config.toml
encoder_arch = "vit"
model = "image captioner"
dataset = "views of escape-time and Newton fractals"
train_examples = 145000
image_size = 64
crop_scale_min = 1
horizontal_flip = true
tokenizer = "char"
vocab_size = 31
encoder_norm = "layernorm"
encoder_norm_position = "pre"
encoder_activation = "gelu"
encoder_mlp_ratio = 6
encoder_head_dim = 64
encoder_fused_qkv = false
encoder_bias = "qkv"
encoder_qk_norm = false
encoder_parallel_block = false
encoder_inner_norm = false
encoder_drop_path = 0.05
encoder_patch_size = [4, 4]
encoder_conv_stem = false
encoder_layers = 10
encoder_width = 160
encoder_positions = "learned"
fusion = "prefix"
decoder_width = 384
decoder_layers = 8
decoder_norm = "layernorm"
decoder_norm_position = "pre"
decoder_activation = "geglu"
decoder_mlp_ratio = 4
decoder_head_dim = 32
decoder_fused_qkv = false
decoder_bias = "none"
decoder_qk_norm = false
decoder_layer_scale_init = 0.01
decoder_parallel_block = false
decoder_inner_norm = false
decoder_positions = "rope"
decoder_prefix_bidirectional = false
decoder_connector = "mlp"
decoder_tie_embeddings = false
init = "trunc_normal_002"
residual_init = "zero_last"
optimizer = "muon"
muon_scale = "original"
lr = 0.015
momentum = 0.98
nesterov = true
orthogonalizer = "newton_schulz_5"
adamw_lr_other_params = 0.00086
grad_clip = 3.0
steps = 6300
batch_size = 32
epochs = 1.4
lr_schedule = "wsd"
decay_fraction = 0.3
final_lr_fraction = 0
warmup_steps = 310
weight_decay = 0.01
adamw_weight_decay_other_params = 0
Rows from block 4 of the text decoder, named by matrix and row number. Rows with one number belong to one attention dimension. Each number is 128 + 24 x the weight over its row's rms, rounded and kept within 0 to 255. All counts start at 0. Numbers have three digits each. After the name is the row's rms in percent of the matrix's.
# v: attention value (decoder.blocks.4.attn.v.weight, 384x384), inputs 0-95
# proj: attention output (decoder.blocks.4.attn.proj.weight, 384x384, transposed), outputs 0-95
v.40 124:135129161119109119135133097149119142084090091111091068122111140137117112102098094106134149152139133123104143149109135148122147135152168199124062115118151149148143091118127126156131166151103131149125081119172116126141149162102154127090164131123136148139126122154127164137110149154135091096
proj.40 131:121136149126119131121119127121159117115138110192101134120132103133118164110123159094152120145127162119153125125121116123124152116125158096109104116073122161111138132137129144156143120092101141104130132099075119138121130088065099130138128121163133127109078123147155188125142136122118122156
v.41 101:132122131119113161097161096130163104115170116142105127110123084126141117111055096099156163097159118141142098119135134151100136119113168140135121115124170145079163134127112114136139183086086162107086109119077139107114105133121126164144139108137140195094139152116098132167104134099139082108
proj.41 095:146126119134129148148128137102112136155123155099073127135131112112104123131175141141151132103159117138151119110102149127115117145088158052139122134142147136099137151155149134136175099121170150115143074153108124137151090144178172130155100130141131135101167131108073159101112141092109129155
v.42 082:121145155113118133098140119126122120095103123182117123143123128131141144106090140124138149152182086101168090118153108181125176176111157169107127117136122157117157135123117090129076148144107142115113110147156147127104135163136125119123144151132125144183110147149142157096119139093148146122
proj.42 090:083140125111084143124137124129155056105148115171123113161117119141098102118171120119118132147106122080135124148150134177109113143106134128141131139095143114115145145114121119122137133097127138129108124099163117129121128155116118099134125142199117129092115102150169160146109096143121105166
v.43 085:135135150150146121156120099129140110153109104108128125098135177096086132122115161131074150119102161120116119149138117174167138117137100165140095163095148120159125107095132168090136141126140142164103111091147092160132121095117131137127169130136083107163125093108121107110111125166137121115
proj.43 089:139095118109139139118129125093111107148106140157121054090136142155119122125116118105139112112160166164147135119105136093113110114146097139116110125113128132127110084110136150152125153163140145117132131122128163118141139066078135084147112128142129137126131120130102112121132146153139095140
v.44 092:156095119122100146097146107107159124141157135150117168121154088116151135107095085118149130098135111104164126121135169126164165117094098161141128142126116103108165109144091129124142133087128131105124092131141156112094129144111087126145115129120111135110134147104149095129110137124130058108
proj.44 089:115143147130128104123135145127117052106151143112137125144145131124119153132178153113118117098132065133173123137125138175118067142086133050120139145098150181129120162095140125120098144124180133114091107153116139129168075094134127126146113134138130121106125148112092182137131102097129113134
v.45 081:139113131140136116077126128134130149111126117140136106101101134123087149116131186163152169129158100114096091134097138145122124128121141144111120150122170134120122138125147132124092121120118160138136112139131063144127112161151168165123121103120116136165115142141111139120120120101173163148
proj.45 085:106113136115114158134124138116123147175098136111122070143109129155123144127130135106118138138110169108099105144129137167127118069119158145128117093204140126114138149108136115153166140144102138130111153094127090116110147107122168103157124131183144132076147128114123106119148133199144077154
v.46 071:147099080158156127145133151101121153154137139118164143136180106142164171126208158142128068130099117111123129126130119066132106127098115134139158141146120113140114091141148148093163086118183110133154151103132124129103104125102097098131098145113141114124144112152133098132162120155128115139
proj.46 076:120156166136166090091128120127120112080142112071173127135120093112153151154095131113131144108104084152104135116128114143154102089112147123097125134097114135133100118097127140104089154098113123148103170147068149133129127115148097176126141126089128116129127142128131078140152114159133135061
v.47 083:114159130154169136151114142129139077107137073047123111095153164147037146161134120111146163160110139126107149131086146185106117111170136136122076108087153112121128110130122138113157115127114126172139127118114103081150093136165161135092128098125106136090154125111079131160150136144123143158
proj.47 086:160132097092136156116125122112170179145129129145129131078130120125143108132120155116129102078095188159090136084146119113116167115186110161157114125144116107148120098144123165149108126116139121118125111089076122132119166131138119124148110122098132148113090125117106142124132191161128100119
v.48 075:122090117126131129089104144113120185138131131102136114135109142141116126136136178144152097126178127121142136145158183093142110106137150118112141129146126151150111138114130146110110115128135065109146139177165136174106143154137133089087101120115119117173106131162158132142147133180153157129
proj.48 078:125200130137157118121130152127128125139114130137114136142131153139133139113076106129106135155113122081110109141142120137120112163168125156123127121131149152117140135146120129118111101151091140117131133105093082101131162137060095166164122121163126121132083123117141085146118152149126100148
v.49 096:123119082124119146119107178126100153144116134151176146118122105127118130162129171160160143146111124153105099141110163123167122148088140122106164136142158150138112126170137151115130135140145151136127123135102062116074103126152110148150091095133142129129158136100121127109137115107128129120
proj.49 096:173092146154133152140133142092160130164127151061170099155166166124147120142116119123130122103122089150127131132123133127123082100101165160142121120191153126120120157099121115109127150111106137154127153163083112121140098089142133145102142137121136146055138140113129106138099129145162118060
v.50 098:097135132153133102136093148169118091099126126079133079115132151154069140148119139123130137172164137090129119155134128148131122117149148090125134108148121134124098162152147141137103059133136100126143174121139152156121105160160166099080135117161135148145101156163135139123181120123126174158
proj.50 098:132160089126130147117137129140090180152120137184123171140121109128136128118100127124091116143117110121064133146168138152119160155220131201133136135147141079121141104132127114121143149131111135102130111138157117111120174211112096140133112135134113136121118125125153115132109150176146123152
v.51 094:128114161081101082147167074128148163110122124151087095134112125130130114134069143093090117154121160146110150164100119136155139142142101166090094152115139131131149058107083108153108140125161147160085112094141122153125166122104132164123180146087104084153147116156135122135098122150148127079
proj.51 094:168107143126127107130150112105150100144125121175099124121130100143114110122152128128103174126157156125192110146087123113115100097121156094098116112102122138122110123125132148142169149124123137132157122129109188134105081068083127107134103124157115142124099132136116139119124148133114140152
v.52 088:140178146089097132122163108068110183105085108180117111136081125112124133155100177144115153104128127138117103134128124117158102106099168110141114131121133121111151090122116177154157131121149164141121092090119104090124145136164137155171116111117110105104139132105103125096061113138124163099
proj.52 084:159068116125133108127121128098152109136125136083173105100152129124136130146152159140095167115130139150182123170136119071149075088126115120116094146170127125170149133093108138124119158141129104133121099087119160147124121044103127102102099145130111146125103096164120158152108125133088129087
v.53 086:122120142073109117111125091135122217110103144177146179127140123092165145092119149132164078117141127149132140167167128095196143119108172126113134147118094125105104139106122110143126143173172092113125129134147117141123140132114112091109091132100138160144164148153136126115136088166162130117
proj.53 091:105147126142121101118152155138166030130134128131144132164106131128120120120145108139123083150124079076117125157141119170104065170076154114148131157156147145129128153136130100109097164111104140143097128138102089129108080104108131159146147131174112120152111108134166160123099114109113114156
v.54 085:149146172104120145129144127147120154069115106113125107149103146128115067135110120075091126116095106120105155119080111133109099077154102109120105133089145108128150099130113128146122138136121134153116100114157146136157152139134118161141181142135148111105144111177136109143113130144114129114
proj.54 084:133160123130121116158107111119092128121141135167054137108110164132164157137120120156125156160152158128166130081150141098112127133120090122092139126092145134125126124143131145143101135124144119145136121075096150135094147073119136107176117125077117134134112094150118163132109116092095145148
v.55 082:094145123155150127143136180152084090088107111118124162163129144127089136139122153131153163151122140075131149121102117147113121157163145143122107126111136098115107141148157118147101108147120118156145143114138133123138134132160131163128158110148101102161100109131121142124156139098109151169
proj.55 082:129117085093099163128123106150126123103129143157149139109095088135115093143143156133119149092092164123105149141171126164124144100152118169136140127169112105141142121099120151138135167071119131152116146073135119128066169128161135112119144132113128129108097123126157113144120122178156169112
v.56 081:124099120141113096153132098168119161128131141093131104114138107153161094127111127118168114130144118154101099149164138117118126104095145052160157098149130121084102144145125114121130121133120142119160153131098105109134101157129138128159081103133159164063131162125073143167153083113136145121
proj.56 084:142129119153137146134141124116122171164130117077149156162132136113171131123110118128116094102136069097099133122136143082135160131133167194138131130163148103130159160151136102120153138132127126128129136182128105134123075160157146141147116119112136142122165134120120140111109143127118142140
v.57 080:110103114140125081100110153139066161181126131151118129120124147134157155148189163129145108146155153117111126116137132102085130131118132113113169153166142157137073151102134129096093137148157104161157152145161109135116120102124146085136102105146096129160121122142126156142153108167138141159
proj.57 075:123120086144108143137131101142117138156101100106161132173136088133105111116081121159141155126128148096084122134122129121142126120158142177112121112153134129136122144174113121158165113158078136117152145139105099127122134118086149095156123128124131140132155122112144047146127145159161100121
v.58 100:163136109139124146150160142132115096140146128109153076170102143156133109138116154132062124108114116127147135093144111122113111118189126099117132149152157175159160110145154133119121107097119120131129148099135149157124131120133144143119161139178148100164134139166137141125137127103110117116
proj.58 095:094146159148123140143124120100100139117106128164070114101105136137133128129103090109096171186136160159103119073103135133130158116133108131114129133066095133115140107114150139141156095136139142146148148124152161126133202146125121127135100122125114126131152114139132094137129123138130117131
v.59 092:133109161119109124130124110144141156137151144136126142141148107107175114035102155065128075124139166116162152141113152089144145135134140177146143139134131146135102076142109102107099151148156087107113129085145142158106144117100083128117140122115104151135128123152161083141114128165133104118
proj.59 091:072175133134132088127150091132061067131135124133112107182130085139128153122162114154116153109154099078168110122162137135123084140073147118137145140102169155094110136137132139143151141128131149126114145164119166116128081106073124089148106125144136134157129121128089098138134115091128120168
v.60 075:143119076153127110145147095133115108177150150123090150131128116128164143119108101137086138131158131126153174134173134105131169147126146102132168092160135156121138127128139165137119109135139115137140116114142160151084146155132071085126101128145110127114153163117145164164157135086102078105
proj.60 077:144127156152135124113087129090116080141121118126158142132143124132119127131174094138124118139127103114118123104145129150131128147106142145144144115148113131126133199107140111098168091152117128129144129195147149123164077197104093136104117123125120128136129140109143142119101112084135131160
v.61 102:145138124143127074139131130135125136150148136135081132131161133102144158109140105144087124153118143127140163116120117114106172167144082164114105152126140107160129078117132097112100152122142129150123095088157149161087153139077102167162158139113124090161135100146150139102093130130092100104
proj.61 105:129044160148142130108132087122094080113141118161140140133152107133111152141173131115141139109171116114151128143122125113128100096106157107107139129107109151125091126102127128145177146122127127116127168159148171135115064086098132109137151126151137126104119155126117125160147109121179154109
v.62 091:116113163144122110176115127176146123171135117089156132094141157135146129089161104125135107129140150134103118130129123134136132096129126107150134123134112134122122163125137120107146171133112127098131171148111082123161118101099139069127133133127151184070089132125119134172184115132145097137
proj.62 094:117173102143152134128152120193123173151104107124146112127126123137128103112067126123143074126166113128113152122121128134123176194122133127173133126114120146124139131156137114133122080145140131115135118154122089132163123182142136084152125118104135123171178126117100144095146135073132107180
v.63 085:146163116129110153108139147113117103153163169180128163150148088113161135101109139129135127116143114122205112110120138115086158161097120135146164143154135131132133113177125133113100157142119135105101133098124150113095133133143107165138131130159113117147144124113153139074087141097096121127
proj.63 087:099102106135114119133114101116086054092152138093117145157124109123112147136203126134110173109135101114131118124135139149149094081129107097116159146154125139121136123087129113130137101155149130134115123140195144126136109111130144135116148140147138137106152146123133106164107125111153155095
v.64 115:123103164121122113113088161097089134138121127170114135134141088123125110119100123080106154120155128128135149110143139144118102099094173090118137114106086153144097121124116139130150124124144122152136125175124161161110141139108092145188123109137121151131071155112048140132102134152136149129
proj.64 114:122112127144139123121132114140170138122133151107101107100140078129138127134142107137092121135136151118058155124189145100132134100159126092142125149147104120166102146119138138115090147131138112132169176114174125128116123153107113157130097120086138145099131114143119084103131137114134084109
v.65 107:113117082146113159093157127148156110116143122145131124116085153098128112160167160122119113147109135096129144113143101131118104171122075121115130150120118134084073096174134089102124120087098141134134114105144105135072138125160145149147143113143094099167132163121084129159091150093090121137
proj.65 110:123110155106155122126124100114170146131185135087164145107129189134129131127106133191130166115081131162119148113118128093129154166155115186132141116150104150143135133151112149115101157150099120136091107098099141155140100143117120131174138129122132123132149124118133137136130134158168128103
v.66 109:127114116124118131096163090073124106103096124144126130142119129175121135161157125179163104096114134154127119099115165111112131110112114156165153085140136136112120115095095134111107137084156114140138145146128135133131139131082122073126148137087155109116136152099130089105142130087124134140
proj.66 102:095130093082157088138125133148132171147121127111137139106125132114128154111128122108120130186118106103136060136148136159132112120137153117127138116161100119143117109149131127157090138109123120126123158157125145132153177150153164122122153126132113146147113113113135144135120111129144149155
v.67 101:124101126137122157108093142117123147163170147100134102169102104132149123094150141122109140125130112144142112121121146127147132133077098118119136120115129127163137138186110155124131101119172120110104153138143098104111149116141092112133138139082124112130100111101122175126100125150094144136
proj.67 101:133145075113130158124119082142134172123135120122115142130145169119141148133132173122120130104129122128103148105097149089181138084079165159089121149112122099143144109145131154131148115111127097132147070107058124146168130084122137108133146127152156139129165108136131126164183154102140135098
v.68 103:135121060134110094142109119109122119104140140165090126170103119127139136105083099113128149127145137142120097119159131136174131167156133149146130114145095151144093144122174128127167104131153134120138150120129135122134152134134167097148100144102108144104143129102151113165128135092126119114
proj.68 100:121122213105150162108100159150117116175091130141167121113125113123133169105148146106120100112122151115166137119149128165143128099077138178135169144118123160125124165094119120105148111132118111138127140057143159142181136097121138185116151112129110124119092147118120165146115139141160094129